config = dict(
    dataset='close-ups of made-up surfaces with and without defects',
    tokenizer='word',
    encoder_depths=[10, 10, 10],
    encoder_growth_rate=32,
    text_encoder_fused_qkv=True,
    text_encoder_qk_norm=True,
    text_encoder_parallel_block=False,
    text_encoder_positions='learned',
    residual_init='scaled_by_depth',
    lr=0.0029,
    batch_size=128,
    lr_schedule='cosine',
    weight_decay=0.3,
)
Rows from block 2 of the image encoder, named by matrix and row number. Rows with one number belong to one channel. Each number is 200 + 30 x the weight over its row's rms, rounded and kept within 0 to 999. All counts start at 0. After the name is the row's rms in percent of the matrix's.
# conv1: bottleneck pointwise conv (encoder.blocks.2.conv1.weight, 128x128x1x1), inputs 0-127
# conv2: growth 3x3 conv (encoder.blocks.2.conv2.weight, 32x128x3x3, transposed), outputs 0-10, a 3x3 kernel for each
conv1.4,102,206,204,187,171,225,209,227,227,256,212,167,167,180,179,165,166,177,172,188,251,109,220,161,198,180,180,200,236,185,192,173,202,213,148,197,159,161,271,171,193,172,223,238,218,188,203,118,205,163,160,199,85,173,155,168,183,230,184,207,177,191,195,158,172,209,246,160,170,175,209,188,222,219,227,242,205,220,174,184,221,204,219,152,181,190,179,219,207,169,190,196,254,232,226,178,241,175,207,205,202,190,191,180,202,243,182,217,226,237,215,253,214,181,245,203,170,220,195,227,236,212,196,164,209,188,207,191,189
conv2.4,103,200,225,194,221,239,204,185,204,194,209,191,218,227,200,239,218,232,245,164,168,182,172,239,231,170,213,191,213,240,193,229,208,214,181,217,221,224,218,207,210,201,189,235,197,185,161,170,157,230,205,165,224,212,145,192,181,197,182,154,175,213,162,181,226,204,212,216,200,209,173,185,180,207,200,214,195,225,227,166,197,151,192,187,218,219,187,214,206,185,218,222,227,219,220,234,181,211,186,173
conv1.5,104,233,256,193,165,196,195,201,141,211,223,148,215,218,233,301,204,193,176,210,202,235,229,200,199,207,163,228,215,177,183,145,201,238,237,205,228,241,205,234,183,233,192,166,181,239,238,204,181,191,181,181,194,206,199,179,243,213,216,154,287,240,125,166,213,216,221,209,262,202,212,168,173,195,191,219,186,190,288,169,240,174,232,188,234,226,162,238,227,167,175,187,229,240,168,192,218,236,180,193,200,216,202,213,208,170,211,159,192,276,183,182,183,201,226,180,208,209,167,217,219,181,212,204,201,178,211,203,230
conv2.5,106,204,184,168,248,232,190,283,221,213,189,192,188,169,181,179,168,182,144,146,182,193,174,162,155,203,179,140,167,176,183,240,216,177,175,203,165,201,166,199,204,223,177,209,210,185,205,210,214,175,163,209,145,178,182,214,245,235,174,229,214,183,209,196,196,228,241,196,214,217,198,198,208,172,226,234,215,193,200,207,138,163,175,208,187,186,196,124,172,148,120,146,171,170,211,201,197,215,214,190
conv1.6,099,212,240,208,220,252,198,233,199,209,217,236,201,211,126,179,201,256,240,165,210,169,240,173,198,181,215,150,166,173,199,230,223,200,206,208,205,241,220,115,155,172,208,200,218,236,167,193,201,197,256,201,216,225,208,257,178,145,232,177,180,208,220,228,153,205,186,191,264,231,155,196,174,194,200,214,204,186,243,162,217,212,185,250,207,244,224,205,198,180,210,230,198,280,141,191,162,229,210,195,208,198,186,242,241,217,194,208,211,191,236,205,221,180,234,248,175,189,205,165,164,269,246,208,191,217,193,218,246
conv2.6,090,209,192,171,178,170,177,187,181,178,161,148,144,144,256,121,175,197,177,171,168,167,118,155,215,180,155,190,208,187,217,200,193,194,155,236,211,158,184,170,170,212,204,176,233,253,187,200,203,183,196,246,153,182,240,174,209,184,170,203,199,162,202,182,148,194,215,140,171,225,147,205,188,215,257,208,195,181,206,184,165,177,215,189,150,269,185,156,275,196,197,220,187,175,220,197,172,205,201,199
conv1.7,107,239,217,200,208,214,278,215,179,236,224,197,173,256,235,153,204,191,179,209,233,204,217,221,200,188,179,173,203,200,213,231,214,220,232,184,165,185,223,164,187,203,194,175,257,194,187,138,216,192,241,222,202,167,176,208,219,210,206,222,206,153,244,259,151,228,179,167,209,140,193,199,222,193,218,174,208,199,224,160,245,135,228,201,203,147,275,199,209,188,139,193,184,166,182,191,190,230,238,255,155,185,195,171,230,186,178,154,185,208,196,198,253,182,230,237,188,228,194,219,130,217,184,242,159,259,180,227,209
conv2.7,090,201,148,155,160,165,184,160,189,218,208,208,173,255,244,186,235,198,202,170,188,158,151,172,206,172,153,185,186,173,216,192,213,195,190,229,223,224,236,196,262,267,208,230,284,235,194,194,221,197,208,224,225,228,213,227,207,238,212,241,215,240,252,191,258,235,235,251,237,200,197,248,209,226,250,217,188,193,182,174,208,236,220,188,162,206,182,189,212,236,196,186,168,163,157,199,214,168,183,211
conv1.8,097,193,150,183,184,229,143,164,241,204,157,201,155,170,177,189,270,201,191,205,218,174,203,212,178,142,216,159,186,188,205,198,215,170,239,142,180,171,154,199,175,224,212,222,178,163,206,259,135,181,84,176,235,268,196,171,230,181,189,208,199,185,172,179,234,185,207,191,163,184,182,212,206,195,208,183,148,173,137,233,199,222,224,160,185,196,229,182,169,194,216,167,218,240,236,165,180,154,202,176,164,195,160,234,196,233,201,204,211,184,191,187,209,168,211,157,221,187,192,203,180,245,195,166,225,187,194,233,231
conv2.8,101,176,181,200,167,173,195,205,203,234,144,190,176,185,203,178,181,163,181,212,276,230,205,197,155,174,152,188,217,233,213,213,216,177,190,182,184,209,202,191,212,207,189,267,212,208,197,202,159,197,201,188,216,186,193,200,197,183,199,215,202,192,186,175,219,218,186,204,216,175,185,182,168,213,199,167,183,184,161,178,215,224,173,197,225,227,228,291,238,242,223,205,168,159,211,183,191,193,223,206
conv1.9,091,151,299,202,189,171,153,209,115,205,184,186,233,194,223,200,199,162,261,201,168,203,221,200,189,188,175,202,196,160,218,216,180,167,221,179,195,223,150,167,170,197,242,182,182,268,241,193,252,233,193,167,261,174,179,205,188,205,206,161,198,248,167,162,194,181,184,206,256,230,223,228,204,197,204,250,238,197,238,206,179,186,192,188,201,226,200,233,222,194,237,255,167,240,187,210,178,192,137,193,196,233,198,232,216,234,200,193,224,233,243,178,211,242,220,197,197,165,210,201,239,182,211,237,227,245,202,151,156
conv2.9,107,194,172,180,208,204,215,225,204,170,232,219,145,190,175,163,144,178,138,171,211,196,191,185,172,222,180,149,194,204,213,219,204,181,205,199,166,225,237,229,237,222,201,177,183,210,205,199,220,201,210,228,176,211,244,179,226,229,212,240,200,137,160,155,205,207,255,174,210,225,195,199,228,177,220,223,186,206,179,169,168,151,211,190,123,216,181,131,227,208,151,182,144,163,184,146,176,186,178,193
conv1.10,100,219,127,175,215,201,246,195,177,213,250,247,226,130,232,207,252,200,152,195,145,181,162,232,235,243,204,177,229,196,217,215,211,184,165,234,204,214,179,199,232,254,241,238,211,161,190,185,227,212,184,201,213,193,176,128,200,188,196,171,197,186,254,188,203,225,188,238,198,173,202,242,195,231,209,191,248,165,202,202,178,198,271,191,173,191,236,207,203,184,141,184,182,212,215,188,156,195,221,246,182,205,174,240,227,216,228,189,195,209,181,247,149,205,154,158,222,191,183,169,228,224,214,173,148,243,179,271,179
conv2.10,095,203,218,245,165,195,208,176,233,240,227,153,233,287,171,182,238,149,171,231,211,175,197,160,139,237,190,182,165,144,172,230,179,160,257,228,144,233,187,196,242,207,166,180,236,155,168,230,259,191,201,260,204,184,262,235,188,152,265,230,161,217,228,191,203,259,202,189,239,219,202,199,181,224,225,172,196,222,220,188,216,217,170,145,196,128,139,232,96,162,204,145,186,242,193,217,212,198,241,249
conv1.11,102,194,185,157,188,200,171,196,190,196,173,253,227,170,181,178,180,209,223,222,221,153,205,147,168,247,207,218,232,190,204,232,241,175,159,191,225,161,148,188,158,182,250,217,249,173,179,211,232,176,240,203,97,189,218,165,179,163,231,192,195,194,213,208,186,227,198,197,207,233,208,204,218,198,256,158,166,208,280,226,165,190,260,190,185,137,240,219,189,208,220,176,172,219,202,194,172,219,174,233,194,249,180,200,168,195,190,232,239,212,161,250,165,163,196,182,229,208,223,232,129,223,194,187,202,163,192,191,242
conv2.11,096,199,214,210,163,207,153,211,205,176,189,237,251,212,230,213,215,259,167,178,183,165,217,231,139,221,178,178,235,208,244,177,197,202,182,258,180,154,175,223,238,210,173,201,229,224,212,166,164,217,208,157,196,206,206,187,197,197,215,191,225,184,182,182,171,177,170,186,190,181,141,183,137,190,199,160,234,185,174,175,211,232,225,222,189,223,110,173,230,132,166,188,216,246,181,171,226,113,178,220
conv1.12,108,147,197,175,202,159,167,236,198,246,155,162,190,198,203,197,147,211,221,179,151,189,152,196,198,234,211,265,249,202,207,220,178,183,202,226,190,234,222,165,153,151,223,183,224,209,163,194,220,141,216,215,96,174,186,221,175,212,243,226,256,234,227,153,181,221,173,179,202,138,162,219,195,161,196,201,205,209,201,198,182,201,196,185,199,190,178,256,240,217,183,186,219,166,185,179,244,160,246,237,222,197,181,207,213,146,179,219,186,213,234,188,184,211,192,187,196,216,206,120,233,201,191,161,183,242,177,240,181
conv2.12,125,186,194,172,202,219,185,218,216,164,145,182,210,156,202,240,225,203,238,152,151,185,161,169,231,230,223,213,235,202,199,243,176,234,199,197,248,183,219,227,189,209,227,170,178,213,205,205,166,213,204,195,171,190,184,175,202,195,201,204,208,174,183,207,203,223,226,199,215,181,193,163,193,160,192,205,205,221,207,222,200,174,173,205,213,153,222,192,146,178,244,152,184,211,216,217,188,184,183,149
conv1.13,122,178,146,181,210,203,191,180,161,219,184,173,226,176,217,166,200,143,220,222,200,167,160,153,177,236,189,159,151,225,223,216,178,210,154,142,190,136,124,237,176,226,167,188,197,195,195,184,223,227,234,203,137,184,200,179,162,173,232,160,196,191,176,219,219,229,176,202,195,212,221,179,266,221,255,205,166,213,200,180,173,188,195,140,203,156,207,181,220,213,192,133,171,172,241,182,206,178,161,184,157,233,179,204,151,188,151,206,225,164,157,234,147,191,161,192,199,183,208,171,200,218,158,188,228,175,150,187,205
conv2.13,113,156,199,244,175,204,221,150,215,214,199,225,258,199,178,217,222,212,176,204,192,185,277,269,153,264,261,167,197,190,229,213,185,170,241,259,156,205,215,215,242,227,233,234,252,223,162,160,158,192,218,168,199,155,174,193,203,231,221,222,227,214,245,226,168,176,184,190,226,207,217,228,170,166,172,172,191,186,198,190,216,193,210,240,260,161,199,250,172,182,256,185,232,245,210,179,205,188,183,227
conv1.14,104,221,225,223,217,215,211,176,211,202,223,193,121,214,240,164,218,218,205,200,244,207,145,211,206,230,175,201,201,191,250,166,228,163,236,245,180,243,148,155,208,203,187,187,193,189,216,206,149,192,196,253,282,223,156,195,217,232,182,260,204,178,188,213,223,164,188,163,134,199,191,177,203,210,195,223,213,196,183,243,190,217,215,234,149,176,162,195,215,198,209,219,184,180,197,192,222,192,183,187,170,196,170,241,148,180,231,169,244,127,184,189,182,169,174,216,225,210,173,160,291,201,182,239,152,210,181,249,220
conv2.14,102,159,183,176,173,224,231,222,245,232,181,177,113,228,174,125,180,117,106,194,216,206,181,181,199,158,184,189,168,210,183,213,184,206,180,203,176,235,203,219,218,230,216,219,239,180,211,207,232,178,219,242,195,221,234,245,208,171,232,229,168,203,202,162,239,214,177,189,151,195,160,161,198,229,197,202,215,193,191,192,191,199,141,128,161,216,137,133,169,140,132,170,205,179,159,222,220,196,237,213
conv1.15,102,159,179,180,205,170,186,224,149,242,164,217,188,152,178,147,198,168,218,213,148,220,212,233,195,209,172,261,217,213,169,212,144,241,212,244,117,244,173,198,195,119,218,218,176,198,200,191,257,201,205,141,134,185,211,217,181,181,215,208,197,205,226,195,158,212,166,170,183,233,183,201,200,169,155,181,211,123,201,204,250,203,154,255,166,182,196,203,222,200,230,217,197,151,171,154,167,197,216,202,192,158,216,208,193,175,228,190,188,246,157,192,223,204,186,245,200,199,198,180,204,182,173,150,196,215,181,204,239
conv2.15,100,245,209,186,225,174,205,188,179,182,177,171,194,149,182,196,161,204,190,195,194,203,160,202,235,218,237,253,187,218,200,213,173,174,202,194,250,136,178,258,122,233,224,175,194,240,199,178,169,154,184,206,125,151,230,138,205,241,197,254,259,181,243,235,189,133,183,149,150,169,131,177,217,152,150,157,199,226,216,246,188,191,188,199,214,205,161,174,165,168,178,199,211,213,220,221,195,209,200,163
conv1.16,101,182,177,144,204,259,207,262,236,239,224,204,139,209,156,185,222,116,187,180,204,144,208,179,206,228,212,278,208,186,194,158,238,196,195,213,208,206,145,169,208,240,174,169,196,231,224,202,185,154,168,222,189,214,181,189,216,272,204,205,224,203,201,132,175,279,203,188,183,173,227,203,174,197,225,230,235,179,186,229,136,154,188,177,185,220,227,209,217,234,168,239,205,172,156,231,220,224,216,198,207,224,194,158,190,191,183,207,178,173,169,185,224,242,195,195,185,188,188,196,272,231,222,218,204,196,174,187,218
conv2.16,086,202,228,193,230,224,196,193,255,239,218,195,182,195,202,196,169,175,188,191,224,215,180,188,170,112,167,183,172,186,176,236,219,189,197,139,130,219,245,219,203,211,186,183,130,147,189,188,211,199,199,220,216,203,196,224,214,219,191,188,194,127,136,153,171,202,207,168,205,151,177,183,189,159,170,219,201,162,208,208,200,199,173,164,174,163,220,161,210,198,190,169,218,184,206,237,186,221,238,199
conv1.17,087,195,194,220,128,147,218,228,217,195,213,213,191,197,210,168,118,192,205,212,245,218,211,154,207,229,171,173,180,149,218,204,180,212,224,228,209,190,210,158,223,206,171,189,214,196,187,181,199,187,166,210,121,155,186,195,179,240,181,203,165,184,230,231,207,215,207,138,206,152,207,146,230,205,204,213,188,197,205,146,246,165,173,208,226,146,259,202,242,246,123,203,249,242,202,194,168,189,159,203,175,206,250,137,191,221,204,175,175,178,209,234,251,218,186,186,201,131,198,218,207,221,193,227,207,221,187,227,230
conv2.17,101,193,185,203,179,172,180,171,195,191,143,218,178,203,236,151,206,194,164,154,211,186,159,202,179,158,177,152,133,155,180,119,252,244,174,243,236,204,217,197,224,220,220,175,227,217,204,177,185,248,219,186,246,251,160,256,228,239,219,203,189,200,215,220,232,241,244,249,243,211,222,223,217,269,238,256,210,168,210,192,177,213,250,205,178,246,146,166,226,166,185,169,193,211,202,156,170,195,189,178
conv1.18,095,186,226,211,202,152,231,199,191,264,178,211,147,194,145,176,161,189,153,184,208,210,187,126,149,220,184,199,161,198,162,176,199,215,146,236,111,206,215,172,154,146,222,222,184,164,160,196,171,163,198,151,211,187,162,147,223,194,264,198,226,230,208,148,189,163,232,146,199,169,156,229,184,188,167,198,218,201,206,157,210,172,167,153,196,150,146,211,267,199,197,170,235,202,191,192,207,183,233,149,221,218,203,185,218,191,195,183,209,181,209,182,211,216,240,205,215,173,215,205,203,241,202,189,184,207,219,205,181
conv2.18,095,216,234,227,211,220,194,189,192,164,171,215,204,186,190,239,224,207,230,150,158,233,163,152,249,184,184,234,256,261,218,225,207,220,164,100,202,170,166,246,189,183,225,181,210,188,187,205,149,194,200,173,208,196,174,182,185,201,225,211,190,197,225,216,225,173,177,197,206,168,198,187,214,160,169,196,210,220,238,215,225,178,176,230,205,161,198,185,185,185,187,207,198,191,208,200,182,158,176,165
conv1.19,099,208,210,173,230,252,220,186,247,228,209,201,265,195,140,203,209,260,168,198,237,170,203,164,198,165,204,229,203,210,233,190,231,172,241,168,184,177,148,185,175,159,216,222,216,153,239,246,210,210,185,224,132,212,230,201,206,170,184,198,205,157,246,237,228,214,181,190,276,193,177,173,194,225,198,199,191,186,231,128,225,189,242,244,184,231,194,185,192,207,223,180,165,179,196,224,219,264,213,222,230,253,159,231,202,197,196,233,202,281,161,253,187,193,179,179,195,209,231,170,167,236,223,212,221,225,165,179,211
conv2.19,090,184,152,174,150,166,193,210,202,215,184,212,197,242,258,168,233,212,170,226,198,225,168,225,166,204,137,206,233,166,179,168,188,166,167,246,177,232,180,185,226,224,196,200,176,216,192,192,201,210,190,206,203,182,241,191,204,192,172,204,188,197,170,187,222,260,206,212,220,147,201,168,157,205,201,179,184,161,206,201,172,194,240,173,155,272,181,165,276,209,219,169,182,171,201,189,180,200,225,205
conv1.20,099,219,262,212,237,264,193,229,145,164,210,150,196,249,233,178,220,193,224,161,194,121,236,220,193,155,200,158,179,249,196,173,160,197,193,251,192,235,184,212,154,190,213,174,209,198,209,257,193,238,229,198,237,240,231,200,226,192,164,178,222,206,188,171,238,189,197,200,180,178,163,238,196,252,180,179,178,176,208,188,216,168,191,185,213,218,189,266,228,203,199,173,213,164,169,239,222,175,184,169,175,239,185,158,201,218,221,232,148,196,197,183,181,220,196,193,212,221,138,137,218,222,225,187,169,234,181,123,182
conv2.20,095,189,202,222,181,156,226,187,200,203,235,216,216,191,189,192,218,200,167,157,221,217,206,212,194,186,184,154,185,186,172,160,170,186,169,187,192,249,241,202,196,192,151,197,194,174,213,226,217,179,210,203,207,210,216,191,212,204,207,191,209,169,199,226,214,249,219,195,209,213,192,193,188,187,208,206,172,200,180,194,182,218,198,179,134,244,190,172,251,232,215,189,195,176,184,217,223,178,207,228
conv1.21,118,233,174,221,216,250,181,190,217,230,173,246,198,196,185,175,204,201,250,197,216,230,200,239,251,277,212,190,210,171,169,202,209,245,210,240,204,176,227,221,251,159,166,254,179,192,223,217,164,223,220,206,145,139,179,226,215,197,159,189,166,196,234,191,169,171,215,174,254,183,175,220,170,190,189,202,184,191,182,195,194,199,156,208,276,209,205,198,175,163,251,196,212,201,244,166,211,191,194,214,228,167,247,195,244,219,199,256,198,211,187,162,187,204,282,251,151,193,209,167,157,187,175,233,185,195,205,126,180
conv2.21,097,268,212,194,265,176,179,185,187,185,213,198,184,190,224,244,187,198,219,215,215,189,166,155,170,123,163,121,169,185,126,201,202,180,194,239,239,151,188,158,169,219,208,169,191,205,205,218,193,197,188,200,169,182,175,170,219,217,189,243,226,189,221,254,241,201,220,173,184,177,195,189,178,177,185,210,183,181,201,200,165,209,258,218,199,277,235,166,270,189,188,276,242,182,236,225,160,203,182,177
conv1.22,113,180,226,180,138,135,196,161,224,241,189,179,137,202,167,200,185,197,147,223,208,250,196,205,180,138,201,232,213,159,205,214,175,219,166,174,130,157,256,213,173,152,215,190,159,223,220,178,205,122,152,143,144,229,194,168,164,197,228,232,227,195,188,178,212,229,242,195,226,176,191,258,194,192,149,160,206,219,177,182,181,178,152,209,178,193,149,191,200,199,233,199,212,179,177,161,228,183,196,172,176,175,145,192,218,194,205,201,163,239,227,225,215,195,225,218,204,221,211,233,227,201,157,199,198,244,184,224,211
conv2.22,136,224,206,174,237,209,186,224,182,170,190,180,208,174,182,215,173,171,208,187,229,217,153,189,252,173,182,237,232,246,236,225,181,212,152,171,228,210,187,210,183,168,180,210,204,190,187,184,184,176,171,171,176,167,168,212,211,220,230,205,204,205,177,173,197,217,188,195,183,168,182,156,164,170,179,215,175,210,232,206,210,201,154,181,207,141,174,184,143,163,182,218,185,179,226,211,172,234,202,175
conv1.23,100,234,192,202,150,223,222,231,268,180,223,197,147,194,187,199,233,214,185,176,221,208,195,170,229,169,213,174,163,171,194,220,174,218,193,173,132,188,204,172,203,221,237,243,195,174,205,169,140,173,136,208,132,200,198,229,185,208,183,193,171,219,203,163,229,231,220,148,240,127,216,231,202,189,243,161,151,216,213,196,168,186,173,192,198,210,188,228,177,154,196,146,241,270,198,212,232,196,196,194,214,224,108,178,173,241,176,212,185,241,196,189,212,193,237,229,231,225,214,193,190,258,205,222,214,218,174,179,245
conv2.23,109,186,207,179,204,199,199,206,214,207,200,219,220,192,248,220,178,212,203,214,247,230,183,227,187,176,159,173,191,206,161,175,249,200,184,239,205,187,230,179,160,185,173,186,179,201,204,196,203,217,223,176,210,202,170,199,194,168,188,190,154,153,141,177,226,198,210,236,237,178,178,177,185,201,224,215,175,198,192,167,170,202,196,221,227,233,201,218,182,211,232,212,210,198,211,192,170,218,178,192
conv1.24,098,196,197,214,151,197,140,167,180,188,230,186,148,213,166,187,171,228,187,177,171,235,196,196,196,205,222,197,214,179,246,207,179,150,267,167,180,213,175,191,208,165,189,187,244,171,178,182,161,200,167,180,274,147,232,275,184,173,220,222,188,161,191,220,171,175,163,138,183,212,187,202,203,157,165,227,218,173,185,208,206,231,136,203,226,198,212,185,259,155,175,257,177,187,189,218,158,165,180,159,146,251,216,213,270,188,214,187,227,143,206,186,197,202,163,232,218,218,220,193,188,197,155,209,160,205,187,204,214
conv2.24,118,164,192,171,169,195,193,174,165,220,239,228,163,234,226,163,190,119,134,174,239,209,160,174,229,232,212,226,209,216,166,171,175,215,206,171,197,232,238,165,242,231,217,243,229,226,197,196,210,165,195,225,192,253,222,212,209,171,227,199,190,227,190,193,197,214,222,213,152,178,204,196,177,192,211,177,197,182,155,173,197,188,265,168,162,277,194,143,226,179,195,163,154,172,174,191,179,170,177,189
conv1.25,092,154,230,178,238,241,176,204,172,217,213,201,236,218,223,204,236,250,197,195,194,203,199,241,164,222,202,169,180,215,148,186,185,184,202,246,149,248,243,243,183,218,149,194,180,192,220,219,163,241,201,191,255,187,185,204,179,170,198,185,195,197,227,157,232,108,201,253,170,233,263,152,212,189,203,156,195,154,191,202,198,214,231,140,195,169,205,178,216,170,213,229,226,170,231,147,188,171,226,196,177,146,203,239,201,184,183,254,168,156,203,192,212,204,190,215,243,118,214,169,211,168,224,178,187,179,196,237,204
conv2.25,101,201,231,244,175,174,238,137,169,253,228,241,205,267,215,196,286,223,174,171,206,223,224,223,202,238,220,173,154,179,159,165,175,229,184,238,214,216,174,162,254,227,191,241,263,197,201,236,248,161,207,241,178,155,249,188,168,180,208,237,202,205,238,210,248,245,213,220,233,223,206,170,145,236,255,202,245,242,201,178,190,162,257,251,198,203,191,212,220,135,207,215,237,218,175,151,196,155,178,197
conv1.26,108,200,221,223,204,215,183,219,205,215,208,208,170,257,161,173,182,210,218,166,251,272,219,185,195,156,200,144,125,215,210,216,156,199,218,208,242,207,208,175,136,168,186,150,256,150,197,194,179,168,207,171,264,210,203,258,159,263,200,215,194,157,210,216,230,187,155,162,202,173,164,235,179,201,178,213,239,194,200,228,214,216,220,213,219,212,195,160,214,145,169,230,235,263,165,200,217,248,198,198,240,242,239,179,244,215,243,234,237,180,177,182,209,159,183,184,217,174,176,206,243,197,198,177,195,197,219,194,225
conv2.26,095,193,186,183,158,156,198,207,183,184,207,215,155,240,242,181,178,149,154,183,252,204,180,189,203,181,173,191,168,158,181,185,262,222,223,240,189,234,196,191,234,210,187,177,196,161,222,226,183,165,209,202,147,183,195,197,161,167,212,203,182,194,158,189,226,214,181,181,184,168,208,220,213,234,271,217,182,181,170,139,167,188,220,151,138,268,190,171,233,200,199,219,183,191,180,177,195,206,189,220
conv1.27,104,188,205,146,261,216,182,173,160,173,229,217,208,196,200,225,281,178,208,211,137,165,187,203,232,208,228,199,187,230,216,159,154,136,252,212,134,235,143,197,198,197,146,169,203,220,227,204,245,232,195,197,239,191,226,178,180,238,146,190,244,246,226,215,226,219,194,196,198,243,217,233,169,177,220,205,169,161,185,226,186,171,201,206,218,248,219,230,192,162,186,246,146,179,233,176,223,174,212,187,200,240,172,238,229,182,194,221,176,226,203,218,207,217,187,233,235,193,197,148,185,182,218,144,211,231,232,143,193
conv2.27,114,183,190,241,194,165,225,170,183,222,252,245,221,246,223,188,222,236,195,207,209,182,222,189,158,211,202,155,212,182,180,249,223,201,200,223,200,222,205,281,182,250,241,208,219,204,224,232,244,220,212,233,194,195,266,191,205,221,199,207,192,160,195,181,234,278,245,229,212,204,229,191,170,205,247,215,209,188,197,193,184,201,209,186,204,253,200,179,221,179,178,162,152,171,142,142,234,194,214,218
conv1.28,091,149,169,207,166,188,185,221,226,214,196,191,167,257,157,194,203,221,200,205,281,115,205,127,184,180,165,189,188,183,223,211,142,244,148,174,218,164,192,189,187,199,235,201,219,212,223,182,165,154,244,235,85,171,202,209,209,213,177,189,185,233,209,233,199,229,217,182,262,147,216,164,197,191,228,234,152,191,217,192,231,179,226,181,166,179,213,194,198,179,198,177,214,223,221,228,207,236,192,220,181,223,170,220,191,193,134,189,201,202,216,224,168,185,209,207,183,221,248,238,175,234,152,176,189,211,177,199,180
conv2.28,089,182,164,162,200,206,175,191,183,193,170,182,222,193,247,154,203,235,197,162,183,194,137,257,186,148,187,203,212,183,166,210,251,202,162,249,220,210,182,211,231,229,180,177,215,171,187,199,178,236,227,175,199,230,176,198,199,205,204,200,206,149,180,188,214,189,191,215,214,201,184,212,223,209,239,213,196,191,176,152,184,231,215,221,193,203,148,172,220,156,224,180,210,178,223,176,184,187,203,215
conv1.29,095,187,164,200,228,203,210,196,200,202,208,177,225,198,211,138,231,257,240,219,243,229,246,211,144,196,199,184,146,189,217,156,198,214,184,266,133,250,233,199,163,186,183,151,250,189,234,244,224,223,222,226,253,179,135,220,138,199,222,215,199,227,189,194,210,206,175,224,193,206,232,209,171,176,183,166,228,196,194,211,220,191,187,200,185,198,222,226,152,160,210,247,211,242,223,157,247,148,183,145,236,154,248,189,203,191,184,245,212,154,191,230,233,193,187,183,189,169,194,232,202,146,225,159,174,193,213,232,208
conv2.29,101,222,212,256,175,184,223,170,139,214,223,189,151,234,199,161,247,211,155,176,220,195,232,190,176,192,186,158,184,168,163,177,178,148,215,222,184,240,252,263,236,237,181,206,218,194,239,187,209,212,183,219,197,208,237,187,184,206,176,223,195,231,226,219,282,265,243,221,234,224,238,214,224,266,304,262,220,257,217,140,182,224,232,178,184,276,181,172,239,195,209,202,214,229,167,195,224,182,206,203
conv1.30,101,227,142,229,201,134,207,237,186,266,215,220,177,252,195,158,173,236,171,208,233,173,242,236,228,219,169,189,184,157,165,165,211,222,161,249,281,156,201,201,264,211,179,239,147,241,189,193,157,164,193,225,130,192,196,209,233,225,215,171,202,225,197,196,172,195,197,219,224,181,205,181,188,180,157,228,209,199,235,198,230,218,164,177,251,179,200,192,219,219,240,219,175,210,197,224,221,168,175,179,222,198,157,172,251,191,197,234,229,198,201,242,173,189,229,257,202,173,181,158,161,224,186,187,196,232,236,200,158
conv2.30,124,248,225,196,241,224,191,206,218,162,193,164,171,214,186,177,199,227,210,185,223,220,179,220,212,178,194,201,174,201,170,220,205,222,219,224,220,175,176,161,172,187,164,140,156,156,214,195,204,190,219,212,198,216,187,210,219,211,220,173,195,212,185,206,217,183,213,167,183,206,153,186,191,200,212,205,211,186,162,177,164,178,201,174,189,186,197,171,192,204,159,232,232,203,219,224,174,203,166,162
conv1.31,097,196,124,221,195,207,201,172,203,227,127,202,171,210,221,189,138,216,157,197,166,173,187,212,239,231,173,182,203,199,220,214,226,202,199,241,122,204,228,199,185,195,193,146,216,174,185,178,218,148,218,250,116,159,177,192,231,139,176,179,192,181,221,218,168,165,195,205,183,203,228,167,184,198,130,211,239,170,172,190,228,191,204,231,227,168,226,194,223,144,191,206,199,201,169,216,198,159,208,200,235,215,202,221,252,224,169,183,224,172,233,212,175,244,211,193,222,174,185,167,226,195,163,269,166,235,209,262,171
conv2.31,079,240,259,240,210,195,220,151,172,200,194,167,203,176,204,161,230,224,162,172,144,162,176,242,243,192,216,213,219,232,210,169,193,230,184,232,176,157,176,197,203,218,213,221,206,271,190,175,202,195,167,201,197,213,185,186,193,227,244,233,227,245,217,224,212,193,189,205,189,264,181,177,232,216,197,169,212,184,150,176,145,147,252,219,239,239,176,208,183,135,153,196,243,280,208,207,185,183,151,192
conv1.32,102,195,238,198,216,148,110,239,178,227,189,245,123,216,245,173,184,196,237,174,238,216,205,160,164,175,191,190,161,158,197,211,179,198,280,181,214,213,204,149,222,171,187,178,155,185,193,119,153,202,252,220,189,171,186,237,162,246,235,187,192,188,236,229,219,189,185,183,175,190,196,162,211,213,201,240,219,234,263,199,211,179,193,199,187,218,239,199,173,190,279,238,185,223,164,192,189,212,222,203,165,200,228,209,248,171,219,191,220,177,224,188,219,173,184,177,193,157,244,212,198,234,191,211,224,177,221,194,168
conv2.32,097,218,163,191,158,166,180,217,169,187,168,211,188,163,231,188,130,144,150,164,224,193,151,217,247,193,219,190,177,141,156,163,226,221,180,205,222,152,183,193,146,197,189,124,175,174,207,218,223,175,178,219,183,183,204,188,226,226,177,204,220,151,173,180,110,184,221,134,172,150,177,179,204,189,263,204,172,205,196,160,163,178,242,192,188,256,179,147,190,179,189,235,190,194,185,175,182,208,158,190
conv1.33,087,201,176,169,233,223,248,240,157,199,262,191,225,211,248,185,230,181,170,170,147,120,168,184,197,217,252,209,253,240,187,189,202,188,182,250,211,191,231,158,172,229,222,169,206,207,196,185,265,201,181,204,154,195,238,174,240,203,226,167,182,182,193,233,162,235,199,227,202,202,175,254,210,191,229,154,202,204,223,177,223,208,289,222,205,184,280,196,224,207,186,163,180,237,234,211,218,229,192,225,205,184,161,215,196,197,170,194,188,187,213,180,225,221,206,235,268,187,249,151,215,206,195,178,203,230,177,241,220
conv2.33,112,205,202,257,184,180,177,176,193,202,208,194,235,251,178,192,275,213,200,154,122,138,227,240,148,242,204,153,165,155,206,168,180,180,227,261,177,212,209,197,229,192,195,154,188,182,203,195,234,211,193,259,213,168,221,217,187,195,220,223,164,181,192,216,198,205,207,225,196,167,224,202,163,247,234,196,201,204,191,188,197,207,188,192,191,134,133,193,161,175,214,178,231,262,165,176,184,177,199,215